Weights of a small image embedding model: arch inception, held-out accuracy 97%.
Rows from block 12 of a small image embedding model, named by matrix and row number. Each number is 128 + 24 x the weight over its row's rms, rounded and kept within 0 to 255. All counts start at 0. Numbers have three digits each.
Before each channel's rows are labels from the 100 images, of 14976, where the channel reaches its highest value: "lies over" is the class under the peak; "responds to" is what is common among them. Only what is clearly more common there than usual is listed. The data: rosettes with rotational symmetry.
# r30: branch 2 reduce pointwise conv (model.blocks.12.r3.0.weight, 132x352x1x1, standardized in use), inputs 264-351

lies over: rosette
responds to: four-fold
r30.69:106139114113103132124103128091123102110123107127094105106092102127138127077121125137124088120116126110114127123105128112119137120123103114124113102122115117108138137141135157128096134128130126117148094122130129149140098141136128077132141135137123122112125129110119

lies over: backdrop
responds to: four-fold; three-fold
r30.128:058103123111139123147123139141132130129137073068112094130070131141148071113120058128132053119102135070119144114078051120114070102082120119094162145134145157165159144147085156109138139113142142116114133139161116097088130156149087110147139149162131149110139152111137

lies over: backdrop
responds to: off centre; four-fold; three-fold
r30.48:085122132117123114126145129141115118105124094089100113123094113130138087103108084146116077096115111086147124108088073116109089092103135140129159154160147163174157140171124164113156154124165146123123135146149121124103148165143121106154172156148147169116155163126146

lies over: backdrop
responds to: three-fold; four-fold
r30.119:123106120134134143135138158138138110119146108110114117151137129125164088117128092072128103114125147099110146126121094132123085114148119116096200139141132189202213155152102139090153138114160164164133156188188094099085158145147103136159169208199139171106156165092134

lies over: rosette
responds to: ten-fold
r30.51:146136150148130124136138128148122120140134141143150148120141145138125132154148129117140141138145129141113123140144140138139116142115121128135094129129130083112085146113122101125129111122104091081125120096081130130123126132116134119130096103082126127127093095136127

lies over: backdrop
responds to: off centre; three-fold; four-fold
r30.46:103128120127130119132140127134124117125134108101106116133124111123149102108129106123119092116128119098107137127120093125132080113140137144154156149163157185170161175177138170112169165132173166169150160154155120134111167159141120118143180166167152160119180169117140

lies over: rosette
responds to: seven-fold; six-fold
r30.122:136127139136139148139121148133147124143141127115124118141127139129134119118135108130138132132149143131123145142142123130153116137140112125091104103096102115104104068122110150137095123137120119127117106114118164115154124161123115140112079090086095117118095075126119

lies over: backdrop
responds to: three-fold; four-fold
r30.129:096129111128128117126129149119143145117148122099104091145078098131153104098109080124114090109115138098125151132111088125137119099126128116128155135141132148153160157170128187105131153120140140133142128138160120132097140172160123099151142157165138162105150165104130

lies over: backdrop
responds to: three-fold
r30.43:126120130134130136134141160135147137106140128116124128140125130114142121131124114118118121109127132120137155140126114119136116111119147151129198158163163165184184168093135093130120097139143176165149133184181115133121118125165125152168155187178161166129159160126142

lies over: rosette
responds to: six-fold
r30.109:146121125141109142131145151113136132128137143131111119130122120128142120118121117129124132119146117125129147148139128124151117111136138135118094114104108113111112073138130169146125145132137121129111139106111171115157142182113146161124120106103120119158124092163142

lies over: backdrop
responds to: nine-fold
r30.65:108145125129130123143143123117131123125139106118110103149115099143137109108114105117120094105121110113117121131125107113128121098143138141151161158160151171164154151167144167136151150132160156161147150162157121136122148161147140138156166166168157163135172167127164

lies over: rosette
responds to: off centre; ten-fold
r30.17:123146133139138112112132134120138145135130111126113107123131116128166118114141118127157105132132127119143142145128123139133146133143141152137094133113119129116107088164138218139100148137144103119138109110109177130159140192122137137126113101098116119165115122170148

lies over: rosette
responds to: three-fold
r30.14:088115118123128101118116113109116094109129093079069074120051099112112076073103080094097061102104107081042108127111074108124108096124095100114120121109118160130145116177109193081132169062145121134108138124140099098091157170123118134135163142140097145115160173111128

lies over: backdrop
responds to: four-fold
r30.54:091110118127134117140146149128151126115146086097088083150076088128160101071113077125119072096122126083124152138111082107144096080114120132127169150143140173173166156142101139107156129111151154155133143155173082105101154139151103115144168160178143160107172165100132

lies over: rosette
responds to: off centre; five-fold
r30.36:139131132125119118117114110140105118138122142137149145117149141127102127145137135104125153148130137141108115125140148136128117143137119113128093104112111083086075129123112100109124120113110080078114125085087106129108137140107110100093071079082111093106073085108103

lies over: rosette
responds to: ten-fold
r30.78:125126136140120123128146130137140119126126136126140137121137136124128128144135129143115144141148128124131136148143133130145124132098140141156108138140142070109099165130144119127122106130093092093140121087089124156127116139125136115129084089091152128134095086130133

lies over: backdrop
responds to: three-fold; four-fold
r30.45:084123110136116126138136150120152129111146084095093109140078112117160094099121091127107080106130145089138145142131084111146101100112118126112178144145142191179192147157106142105150136121169165158136155176181096120099159150151103122146176171190140159097182189101136

lies over: rosette
responds to: five-fold
r30.11:149138121137117150123142138112133116122134134133137142126115119135127134132115136126115127119150119135126133149141141116152111116120121097108094113101114101105092102154111174130112141112113121110098119106107154100128137179105137125119114103099114091120097089138129

lies over: rosette
responds to: off centre; five-fold
r30.85:141133133139120139132155150118148128115148146122120134141113119141139121115114117138117121111150119119120140158129122117165130117113118130078088107091101138116126070169102202119113147097147125118097105103114167086133135198114126136130121121115102118147118113153147

lies over: rosette
responds to: off centre; eight-fold
r30.72:103139115127116103119138123119128131126128116092106098141108101123133081094108087124121100109140106095115120130125100119140110106144137160124132144144138159146156100187139199126129161126162141135123136150145170125140163216133154149162161155143141163163149146165176

lies over: backdrop
responds to: eight-fold
r30.63:123117139137127131145135141135148129122132128120136126143133134139135114138130111123127121121129132114141125132120114134145110125130152153146178162167162160175173151125148106141125112145153177164150120175178130146144120147166147156165166173172168172151170170143159

lies over: backdrop
responds to: five-fold; four-fold
r30.112:081115143117147154153125151153142146128160096083118113146089136156149084123137081148121074150115167076135149130095072145125097134104126139105175141143148153168155154140096125115130130116149152128119111156163100111103106122145092086144144162163129141108145162113130